Rows from block 3 of the image encoder of a small encoder-decoder image transcriber, named by matrix and row number. Each number is 128 + 32 x the weight over its row's rms, rounded and kept within 0 to 255. All counts start at 0. Numbers have three digits each.
After each channel's rows are labels from the 100 images, of 14848, where the channel reaches its highest value: "strongest on" is what is common among them. Only what is clearly more common there than usual is listed. The data: seven-segment displays showing three digits.
# conv: pointwise conv (encoder.blocks.3.conv.weight, 112x112x1x1), inputs 0-111

conv.80:128110063158073102146136128130097162126150131239097147157155077106146101108086118126108128088086074141075155138130105105128064148157077105189067110110129118084153169177145111150123132141083097166116168111122169098153084120148099135120163157122088149092109120159138123175083109089140133142161130206181159098118165089126111099141087124145
strongest on: the digit 7; second digit: 7; third digit: 7; amber glow

conv.45:112161135148106110150083117119111138167144139116141157081115200131158078112106089107131091097145122141155159087078123090147075194144118101061097123064088184117099154114151116110143080145140083103146143118105120080109045142157134122058132107152168053137126185108103171198117162099082150135130125157124142061160105092141139146139110136145
strongest on: the digit 3; first digit: 3; second digit: 3; third digit: 3

conv.8:095101161150140083127160140099100163101151130118036110192122150144114180101156128115111136130126086148116155073109106068150146099122047078098068130104115171175117076184107166130135115158045145162146102111120164124144112137135157103096141131136090108093105094123134095091171141086102181093127146100150111123109098141148083128119126225114
strongest on: the digit 7; the digit 1; white glow; third digit: 7

conv.95:141151153178142134175119111117109099118133100185110191177129122154181129109065094156122103109163116129195185162117143098146104155112157063130159160137163135113166111078136118104161091165086125093119210079144100087162130149132139177136118125112151141139135188133144143133100127183069165123056129175115137124182170084169093104118078117115
strongest on: the digit 7; second digit: 7; third digit: 7

conv.59:144124138204114093123118129111142180148120113170075166121134067133192172134172072141105104153071114151160167132103165116178111048090152139172068108188150147121092135140052117074167091175099114125101182144115112172131138172154142127078107078155116158116112122153086087151129071149123113121160141177141099158100132138110141135134126110099
strongest on: the digit 6; third digit: 6; second digit: 6

conv.25:144120080105101116156083138094146057115177166147149148107200084110085075150105075088125145113083143150120100117155090106059143113176144169122118128099130173170070131128156105225085146122121106144103126089155142067105097178156113101088212190107140169161132175143146152137106130133139153146141112134131098087118133141103162107118102145128
strongest on: the digit 6; third digit: 6; amber glow; second digit: 6

conv.62:088165116059119161113088135131097089140133093092094101164149118159094104130113110067147175143130121101177082119162127120113152086148093189159108100119129139167167134113161104111058182102068108159158117125093098142136176137116176149156145188070086100160139138100160134163114123089131100090074162130177127126157154186088172134151201094124
strongest on: the digit 2; third digit: 2; second digit: 2; first digit: 2

conv.99:163118087081180129124104094098148125112172177168144099112124062104082065101129083102111131102104146166089141146068155075136138110090074133170109124180180122137112168122070161145086177147139117155118110166159117111119104098156011050102167133121147122103142144134143128127133153132140158158140076142113149139124102080115135085151111171103
strongest on: decimal point; the digit 6; second digit: 6; third digit: 6

conv.10:148127129227113079099121062120138154092103089142121130157168150076194076074102117154104127074140120133113111177119145109146136152129129148101037170109109100120123133121142071138140028143077073114109135135119150094175106133162105155105143079163159153088077121101103139144085148114147126118138081156106122114114148111108117085161130178095
strongest on: the digit 7; second digit: 7; third digit: 7; white glow

conv.15:134101135096153144179181086105105133128159126153084111135096096136099082166106166113122094103136118172120139150144102107121107193159084119131058145067104103098111221177128100094130154108056115097108086104129179131178093085098148112107128089162163105049125129120121181174115140140092107104138136135125120068149145132075189137116182123135
strongest on: the digit 3; second digit: 3; first digit: 3; third digit: 3

conv.23:134111117123195115061131138085092165123092157077116208107116086094127160121119173157125146156099121141110150163106094130126146120112050137149144147179141157084049062172122125089152051163171111145135136111134142103149181052091112141133121092136146106099092100110095096123157110135124115106099089141107120142081124154174090100116060141093
strongest on: the digit 9; white glow; first digit: 9

conv.47:075146124069062193137126118142057085139070099138151122121135138102111142126117150121112153168031142168109150161136153136087115116085174155223133090101102103127147123108112101101130153085112122107126119097093147115149197082072127169196136137111108119142145125148120128175125063076118120086115145135112076170158137144141138074154110103131
strongest on: the digit 5; first digit: 5; white glow; third digit: 2

conv.48:191142142180106128088134129114160138112110186174094100126181103126149120094117086102151073131098132110117063150115152129131087129120149107126108187118203103162125141083107176107078114118144147161160120125141087117126093122102129127089094059114180139140132120123194135144161111092203096213125083164085154170162107101075167104115131103092
strongest on: decimal point; the digit 4; second digit: 4; second digit: 5

conv.52:130178098070125093145092151143154103108155097095094078121139134182050131133097047130098138082156089080144107144133143042080117141126119125084100137123127125106163106158182110108081165063047138142167081121128166105159109124181118090149114106064101078168107101121135133105120121144135151171119111080137134134139123088074111139117153165131
strongest on: the digit 6; amber glow; second digit: 6

conv.21:136136117169102107138131072177123161148132144161128180086137121129177174057191117155107146119113133130126132157181134170145156147128152119132168175161157072078171133133160089121154057183109133068151157229107119181135124153125168143149118105114075082113152111165093124101143072139163064146152154186112126147129129146136127133153133185122
strongest on: the digit 6; third digit: 6; white glow; second digit: 6

conv.32:111135154080193119099181127086147120120170115145118131184101080128105124180100114166158154157134089130132099141119037107142147114139091113100121162164136116118059150126139080127101167150063124126151085154148135169142145085119069132169083105168148164037131089167126111165096179153105115113134053156164140151089143128104136182102145108113
strongest on: amber glow; third digit: 7; second digit: 7

conv.107:117139153184150083139000160098117128131124103143138185119134109107132137154082091132103102137140148131165150126146140140104122081046136183090073121140086109132139147108102135169121078170119111145156124104197142137126139127128160115106157219112154132148079187144088071167108111101120120113119152142108087091143180124162178144187119143133
strongest on: the digit 2; blue glow; third digit: 2; second digit: 2

conv.89:112138139080118125129137107082154070121176124150091112175179119110118131114086093109148088137061107083130109120125075128088115080151087153153106140186103154161077177120149066139081149098085146117071139141087088138106107062113137167145119154105132153106099128129149068157104107099154077103101123144148121200036104121081137133123132074102
strongest on: the digit 7; second digit: 7; second digit: 4

conv.91:078065105108128112094124141166106159163148188154167115158181090113098095176112131058161099147128116103181097140155148158072117081113090160135110183118125170144123121119064173131113107113149137173166156137207149121097143114127135128129154144113187074118173162104131098156156161104056139136109140131093109156118085090171172069122093124087
strongest on: decimal point; the digit 0; second digit: 0; amber glow

conv.42:157111196117072049138152169098117161130161161151121150146155095104136127154191115156101099127121085129190108163114161112119102150086070135084053133128144161134139145142129167104065091159124163105155148114143152137092152129140143097071122125072138165106092136100206103135150089092142051153145150165063140160122110137098167161172124110130
strongest on: decimal point

conv.27:169122092114079095173103135143138116146102131179131136182135123128125067105073112165116098052131139133134178131102095100160115104093154175097127143134193105103172174106103127122124126152133175148120160161108082078108050152166099184106150117100083094145078131128176143176091099158166133202158080134118128203170139097103162116122113124131
strongest on: the digit 7; second digit: 7; amber glow; third digit: 7

conv.82:120145172090087135140112101130079111128098065172112157044150111116106201143119151146146108117105137150118157106155110138110131138137196163118108107135108088170155111195140163087118119136106165088089057162101098165115133113115143073169105136099062048136107125187140069160090111146120175107124131123120103117151111077152203096128140149152
strongest on: the digit 5; white glow; second digit: 5; third digit: 5

conv.28:079135103147104112083074060158062166143087056152082160164196098102138155122111133158171184148077121095137129162153177163099128155118104165164086142103110110152200102114146141164110090156089085116136127160119117123112161129071154183105134143139126148073154108145127104159126134154128095076091163178133084142148145172163103157108116167155
strongest on: the digit 5; blue glow; third digit: 5; second digit: 5

conv.105:134109159160134102109069105126137148166121143132140105100096128115141235121142152141120172100093091137105114141212113153147145122141169110190172082068094106102178104125151160105078094079147115069124140075115098186133114094130176146139087140097105085096117091134092092162127130177115152137104224133146140129125082181127135148129156129158
strongest on: the digit 5; white glow; third digit: 5; second digit: 5

conv.71:150129102154136145163139048139112154108135148156141127120110081097144095112122129112097151098072131139052124127157126152154074123093116146124106180081198083060171169106104096142126081083094171029136172123120090093121096178119101140130165148134067114085174141121129139144138111088147091135133110199120111204147139091126127113122127088115
strongest on: the digit 7; second digit: 7; amber glow; third digit: 7

conv.5:122164110169153123115109111120135129188158087186171116171120153139127255142134113187080116147099160139067171134152102157115057093159122118137147155168147118116105135146143104107155123097110100126135118069142096143183119120080176157121101106116119133102091135189101080116112179173107134164138172109159170095141121106178129115093172108142
strongest on: the digit 6; white glow; second digit: 6; third digit: 6

conv.38:146141145180068084137095114117058187121104180180117146155137109065148103127160100147072137105070131096154152148132134072142123143122164121154048128130102178157150144090101129130186091157123075147153153148162099130092111090152169121093165145121129130147120144132142107212161080096097151109143160213137121106104152152119150110167111182108
strongest on: the digit 5; second digit: 5; third digit: 5

conv.9:138167097026085110149168147147117091103177102139123118101157096079058106130095075086144155173046106084105082101122102135098127108112114087159094102140178164159102132166141139130049152121100110134120128186126180156098164095124114089086146102118118139128122101148156156142095090070135107176128124132082115178111099140141144141104070113139
strongest on: decimal point; the digit 4; amber glow; third digit: 5

conv.18:098110177167116123091101113161095176167093094164116192114125155178134170092124122112180128150124128158119093166101164121134108088145194100145115060122088138065089133108107148109159091143065181109148169161178137185129126185138136170135083111161071146129155120131067120141132121113071163119131155154146106110129107172106064109177164165101
strongest on: the digit 5; white glow; third digit: 5

conv.110:121055117086111100131119122223101095144120186173124130112163101067112118161183172121102120116077148115116104138091098094153086107112106122084081136110114152108132152151030197161161104127164118119075134153110127140124122121147124111108177146133177149132115118155142095138239085129160106145149123126126102150095112140116173108107144069101
strongest on: decimal point; second digit: 3

conv.55:100124140081141120112141165083113140140189148184150171028135092142117116153163118124118155112112121128183112162148131144091150103150123098144131049135101156192125135138191185137116158136127149163056085117099149164142151134106148077085140141046168082179119133113112161158158139162133161125144175114149129063149104147108165118153171146181
strongest on: the digit 2; amber glow; third digit: 2; second digit: 2

conv.31:138122115084098103127146172219047134136077214172127134082110087111101156144141156133116114129114097180109156137132112110138143097145116104082104135107147128150087151092033253099130106100096144142092144135120147115119135130136148096109131106165166165126104131136171094123156087152144141080102137120131074162104089095146147150101089145110
strongest on: decimal point

conv.98:120157142085156139116078131067098120137154107128144111114113118141047065156097098092135202173108143150177134170156117118068167131140094173071142096087123102141088161104120146143102144108075151114126061140136062127115165161154174085124156210096168148126106143108118094115126124102085130108078160093177156129125108163099177113152179129116
strongest on: the digit 2; third digit: 2; blue glow; second digit: 2

conv.41:109092128129094086158038108061150105176122120167097137155054130098100219134124121155117182086146133091208141155164141146102161105103119163180085146104131110098143151120110145122104151104106116046123115111141089142124116127146151105126143185121105119127092108118136067163168106178101182063149150101149131122154142122138173128067117144131
strongest on: the digit 2; the digit 5; blue glow; second digit: 2

conv.79:156138098121093129153143139115101115137122188176055090162154065148107088076052134085151138122107162122119050153131144133130105133138062153129101102128133081140147165149112201094085164134138165153115172119130130163113090091154141161134096089110191162131115076131184142183096116103162120132146120183071123156168064122100144120092115117104
strongest on: decimal point; amber glow

conv.44:119046153129120127134043146076112086167160171139140129101099148135125139163159133131119127117137112130164147121101080085112162071102178133102103130085115184109118130107087159174077122069137135107079120106158078076071095161128198134091148178155146137143083155127118101140200085109097161118112216106126108111120168158124149117143157133143
strongest on: the digit 2; blue glow; third digit: 2; second digit: 2

conv.111:150117128103103122094191179125104108124115076175090094107153115103120109151141137107083084029107141112136066099140071071152125146143136077160103098095123154134132101122162118071121140088149081173081130120080152094131068065130125102152078081091144134137103070118100122130100107151133164145127126070079134098132135095077129073070142134132
strongest on: the digit 9; white glow; third digit: 9; second digit: 9

conv.16:103136104087153120131135191115134117145157173125179143131114091142058100121184145060122167126097094128127129124115108069063160109115102106093143064049138123128078137140162106151117148061104114146143103120139106107095148203155119159094151141126104078152099115091116111134134059082144186142130145085138063166093099180122123109099079139168
strongest on: amber glow